Rows from block 3 of a small image embedding model, named by matrix and row number. Rows with one number belong to one neuron. Each number is 128 + 32 x the weight over its row's rms, rounded and kept within 0 to 255. All counts start at 0. Numbers have three digits each.
After each neuron's rows are labels from the 100 images, of 14848, where the neuron reaches its highest value: "top examples" is what is common among them; "lies over" is the class under the peak. Only what is clearly more common there than usual is listed. The data: flat shapes of many kinds, plain or patterned, on busy backdrops. In brackets: how many of the 100.
# fc1: MLP up (model.blocks.3.mlp.fc1.weight, 1536x384), inputs 192-383
# fc2: MLP down (model.blocks.3.mlp.fc2.weight, 384x1536, transposed), outputs 192-383

fc1.385:091093172105133178086160100076129117089099153146124103104174122100110124095082138106173140134180117163091175149136122078114156104165102123142097110074089133143082163119139141170088113142086164119129095154140112159071125181163131177143173126140122099150069158117170059108136055157133093139124115108107131151163117164113150171138143118180126114116152132119145121131177109092066158115153071080105149117123042148105157136178148130132094153137103163127123152060127139166182088149105131173101111173135111097119096159110069103188165113109125092135111150097110187136104178119116200174
fc2.385:123117136215051074114126110084068178182146165115126098110145179100121170065141081131137188092121104075195142101132106200148100102131127155128166105116128086170112164115164157085176105110159155103092119101163116156109120084159126150089164150203135071114103135177121125074146145104069141186095180119152126112157151118114148156158130175120074181155116101151175109132124137106143120159119127186072141166124146122146144164173146156162136145165141137150165152086130100105091172149187132112158110135117176118125120121154139128120125120153072138126109137108123171125160132125115162074
top examples: ring (42)
lies over: ring (27)

fc1.280:123101164133170169157128139125145131111068142191133177070072092150098100115091101192084145131162149128076092095106100132175111114108178200185108115096203081173112139152152130179105077110169099143074180159027154109208156141136128150125182152099137143129113123145117151089121178134087159100147088046088122123101117139132080117095108080175103145119108070165101149077122161165165136148160143100121100194154063093180146117108117082150086127175119146150103137144142102103148146068160084151130108180125161103114094132095082120112143113140108105111090129118140090086135089085081145155
fc2.280:091093072096084171197135120062085121081092105170111125145124106145134148133102141096178131132133107101133131123165148167082140184112108154113200171135143075150154106123139147123115079129085196090090092146109138198131181086142134174091093059124141136136126113108164202112182109123126196107140142126115126146161124202095075142171147114038048193095107185117183140118145154163172093157191187130101149083151140133148099172122133106127121118147162097130124169101127107119166172137153141110104173134118127124177108148080118116133130106152162118104102151185103146123108082118084150105
top examples: gear (41); largest shape: gear (31)
lies over: gear (35)

fc1.20:159139119125148147122126159098133136117098126139164133096077105157077132086134112133173120109158113154153146093097111075109172130112196066128101077138115101165246154113150088082148135139148105161114186147161154109182113140121190100150129092094106114194127168098077110145088142117107133094121170068052123099112080137151102161115122180096153103176131120128119107115174124067134136169069122090143070135133141113122154173105100130099089171092141173123120123109064098094137103118142140097114131150141105147154130133098169103118095113074169117169184199123069164074157088141146121108
fc2.20:123160087138131126073089156136120137125148118172127146100170068089094187098128104121097135144074125096144075126143147125171114171119151134087153109155070168130139140076108133092165134122167129153171075146143062140193154152126149149177202124149143151102119121222090155107122131116147120093146147128125150144142079108116091126175192094113092154099153122121094175065113119099145085099115129130164128156123160165132126129159070074146029140061146086171069124130186098146144102134070099161093133163125151162166137144154092059128125116140106144144110155113118171135070092084172090088
top examples: yellow shape (48); circle (32); its colour: yellow (30); largest shape: circle (26)
lies over: circle (25)

fc1.142:111113119176120119166108048113147124164126089159192097163137120149116095188143101100020086088115060117137118100113137170099098130108135124163106098171188138164142102118145172149093171094113142159185109133177121128149129035130132136100156101189128152204069144166121121131092121104129149122153131137163111122105157101155160108128142131149102067175098155146094173094059034143117100154133144121165161100189118111109095145075158093062142114106070111128137110181091096125120057129064147136134122175106110160201169145151150101131109105111133092143118129084081132092095141133106116125
fc2.142:136103083116153153129178081084137132148094151094154115109162100138080152086075148164069070115057096166145157114171074117146157104130123137120169128140126102105128099097116170112149164070133155104106191075172148126188114145106140112195098068118196109094081088113177100063093127103133095161076102122160147085119136174138137160165116181126134204099210099110135146111072147119117116093143103129128101105127119141111129190188114071072111154158080121175196118126175142136163119068123140207147109087117097092147136076154129130118106043111117167102120175126099135094131118114112147071
top examples: green shape (65); its colour: green (49); gear (35); largest shape: gear (27)
lies over: gear (27)

fc1.490:132130104154140083127197080122115155178104088152149122144094133121099148130144133137123149066162148157122152121100130104131134145138127101159108169179192127121102153141143123138147099163164108153162120130114134148192147101140142167037150189194087107109137132183211065156136113159089106137087099083156097148067087111151122049106149122138037165188166114144122138114130122081175173144143132169134164102121167059135122166153187108109106121097115072187131089146168130154164085153142155094156118151126150078160085165086123153179158079121137144116172064135123198121137137149158151105
fc2.490:095137121119118147128102125125133181098150109150181117097119071135034063126128088134084110138133134123077152112092120098117073095147104137107040079116101153141145147174058156081177145162164140089163103058079101162151173093124121129168123076179152108172200143157087149136162189089103134131076087142171103109144115166147166084125089104161153160114150167081089085138136148116160141139125131124153109194114092134077131145184155121067105123091092147124060132180134146136114109146119087143164125125135178134096159081090195127100150097181081161146149128116144127143129158105070142150
top examples: gear (35); largest shape: gear (32); its colour: green (32)
lies over: gear (30)

fc1.520:120153205112160140153105191159116152133109115129104182107126094083148147097135164157095147091211103086120121132062111138073101118129145147108147092133111140159125126140132128099171125172150178170094142147125140114094168163194172095157143072130093131100108098098124103104110104101107169135101163108104154126087163078108148101081075143147119144095118094200144153149125079069064097161145121138160156150092142136119118091140153174113132109157174111110174079132107179174099105110089110184084106079111098166115021132123121097127097077125096105184143117181040114148094113115141097096
fc2.520:160117157152171156138085130092176091103129186143113164151124121071097196117139140089120137112174153114100098119161142139107149151120195148137151084124116156171194141098144127145132077160105126082144087148122104136130149170168157161133151094176105145063089131130154105068171125119187159066136156077173143164136101114158116150163155101171154048160083084071120142154163159158098096165100120145096107148119124111123173099145123161131082149145167181129079150111135127130111152122089160136129156175154137159197155116136148099096134029072074163180092097066129102134114062123129151123
top examples: purple shape (46); gear (33); its colour: purple (33); largest shape: gear (25)
lies over: gear (25)

fc1.30:107114125114112166155131090146139141114099140110158143129116097164140142137121114118134080142204072150092153126168103091117060051153183208116167154099097102139134118112143104114156107140183180148102196141176045157163102137044075151126122159108175124082105111106102106069140104142117139157169115174126119096132089097047097092159140114150123132110194181166105101165111122109109164178204107138147137135150118124128132156202120137153111059126111126138135165126144150113117096103143082085097144139157167145130083192092126097106101105126124169105112131089176127079154149184085102203
fc2.30:137078169100082098121159160123113136146105120182130178124081158126114099139189114123074112101082134178105103126110104097089129096173109100114128097113125149175156092174115064111122069185115086116174126072124095095102153112169174147084133199159122135189175083130145171150150085119166131093188141101103085080166079085120155073139151098154144104114103080073142150103131108160133106110095103121104137071104038120142141171141116113118125171135191103088144147074079137164143088096136132138155172064139128171094174177172072125154114108145126079099135148097107112055053087117090145143
top examples: gear (38); largest shape: gear (28)
lies over: gear (28)

fc1.437:089137110164057116181155118107198136133106146112092124090173129169161209105127099135111177096070105127116056117144163128150148144119155095196121103056158153147095104121094151075145101133100087090117128190170099147109154139075099103118097115131126102157086158088159163077111096162089129052129184142168135199118064164128123118146094071155145133132127090132141165124153136138109128142135131136121116138071138118089121079105162198142119115150120107080192149069126228103136141112120101128148098118119153092122115134143104037200139131080156151114110131140173158147065120140108152127
fc2.437:121093105101107089074123080165033140145126070106133092156146119186122156150140082132159142089139150176085131130123124132134166175133126196133104082118139067138120126112087117114163172199192149169200128137101222135081155121137102125235096095106114121081141173160087163114130195119146168152167107058122146090165120127139111099093168148146086141155117174093129153167097116102118092108101227138085106072098122060118185144130110141159146102098080108115144138082096183133135110060131082145088196142143148135115135101162167116127163205104146121159103114128150134105104171148169149127
top examples: frame (49); largest shape: frame (36)
lies over: frame (27)

fc1.228:097161121145116113100148169100125121145125159102108194135148081165117123049118128161138151156081104134044197104087114102146204106184135101097110162114138115106164092122211083084129127101169125082105152147151149183125138096112116175121160114176123140115103144126151153098141189087131119148108203144137137112158114118121118147090128143104109161194115096155148138087133154109164133136162141165118101127076074168136141155141134126084114141128094190128137117113172147196034051066107127121122172117199100188148087163083140111101112129066057158113105187106089139154175135118187089142
fc2.228:068114106099119109087154171108065164162146096199103153108161079168140130105111158133104138132108116125118162128136095142144125217096130106084121148130129119119159144067100175160139146090150197090164088108107084115144142036131120109192122133104130122172105117168134108168162183103110169127154150176196169150129080155136140117125154136131093147148140205082080108104140121168122164090099168096165150111091088113151088173160101140173158166087123106122105136046123111168148140146141096096086084102142080180088065186125096177170166190107121146122061177135125142098080145106122160149
top examples: ring (37)
lies over: ring (26)

fc1.417:194146143232139166142140188177170102131074081138104129132112147096119135141092115085161075077125111195122176205143127096144083057116063144122087103176122092125099115145145138194145138070082159082112135108129092121201098146172121108076164100121141166152096123130084184162165143119108118163185126188122103148086072163112130111075122135129170152124094091104111118192104096125113141104146159111102159085118089116126098158157188152132093126145172111178171088114140113113152177158155125060073110120167115112096223162111175103144118109138152132165111076107090105144131136106149086096
fc2.417:131134166133153095091143162122160098131162062112170131114112089174121180123116103109105112108122101106126082109113108163145186125152113154153175117082104077099126124109097119181183136157114101149097124117100075130093092176169122098097151186122119158148123137158186015088095120108145104136147152160135103086109109104138110146148110145090095089170099142154112125125151132092122134107129096154168152164105127072107109094122159174184136124137162114131184137132099134160063106136114107144187115161153118137173100154183109153106157129108102126240061156150104051182133067089067130142
top examples: blue shape (45); circle (43); largest shape: circle (30); its colour: blue (29)
lies over: circle (34)

fc1.568:115117088071123064122137132111102145090118163084119106153150125114134123064068099120104112129147091122174136061133131123138128184160152123131163146121107127162159141113097125163137145169157116183149133104128099113117140121117142126126105090154164106133067138159134080084151114095116106087096110079133112056087116161195136128096099127140091153136175145094113108200132168184179132089174128145137118090101150092119167149082166185167127081148154087107134088187088141169124176135139172139117177183143186043130196174138154137099084176112112126103061132129117140091135106127145102125
fc2.568:142124039141154108116154155101127096121130169156097120086065109159149094067130128074073123090081088146178101182153121144128134182163121139166055167140097110152185181120112130114132154162196158134190071156133147118128116096182091091085124155147157173096126159168188156070092148087159188096109137136127129118081144092115122084107131138105173144162098111167133061157146190110121186117082121091163096149100121157115165157122126147144144081127097166081148092154100091132167116131079147094106165115161148162171142130134107166107163174095172133125145125191126054106042100113097169145
top examples: purple shape (53); gear (49); largest shape: gear (43); its colour: purple (43)
lies over: gear (43)

fc1.266:144104187156108101101142074164192159154155178130175095112114138077162099083112137152117157125164049081057152162081159139100131131168103093088155159107141080170191149127124184168131147131169138133093147094229170125178168139151117104064146157138152151096113135094095111073174172186114159103174128148108169124140144104160073159132108136141120184143103101129136129094115156122057168119100104107062156109152110185146144130135136144135099145151159157130113138139147139126120104118131134164137138119146134104117159114132148087111177133098139143106119161082135146125132127135119177127
fc2.266:097089106114115098168126131164100137133174120169170100112090083149107102127148119149096114175168101161201179121160076090117130088091124144077169210144123128132056144185177134092132114125143105110109134139109101178117133159121109147039081141128123111147159149082117098114123122119133124077142091075116153102094040169167102153223101102106135136108106136106105165155183177131166113108148127096152146147087108167083168157097090143119152177098063114130113145129079119179147137160087134150132119083175131062135137106083108185138158134077090126106112112104091133136121102127099127116
top examples: yellow shape (51); its colour: yellow (41); gear (37); ring (32)
lies over: gear (25)

fc1.681:130121136094120177123117141149136086135118156175118223101103145188074115146087128114079136112122154169115051130163113113114094127135117117130111089129124133147132170132124108124138158087144091087155114114161160045157154126115116174147114081200151140088163146171135111169064114119116132116130162154127174110084143125152128115124136111100099184131130107171167241088123154101142172190164118084156137118128099117126114090103102119148180166099136152070103173149171199176105137136053120140134174152111140135145126169151127127123101150089135166119109158181142134108149098072134163156
fc2.681:117131003099104116175128122124069154141125131172151132118113122092135176186152069129072100165122097124087126145093141132145173158148166145116150171147092117100110115086058137102149107191175097123146137132096186094124119089171135113134129156164112089168100116193123130050128121177153141162150156140129170069085138150105093068147117130109111124105149081164172071114091146125129119174129145099067133141115102136091087168175160147152128113171086040155131156120164088075135133113123161119103116096163158166179120140173109120120081162108107146127127099133158095145147124145068059134
top examples: yellow shape (45); gear (41)
lies over: gear (37)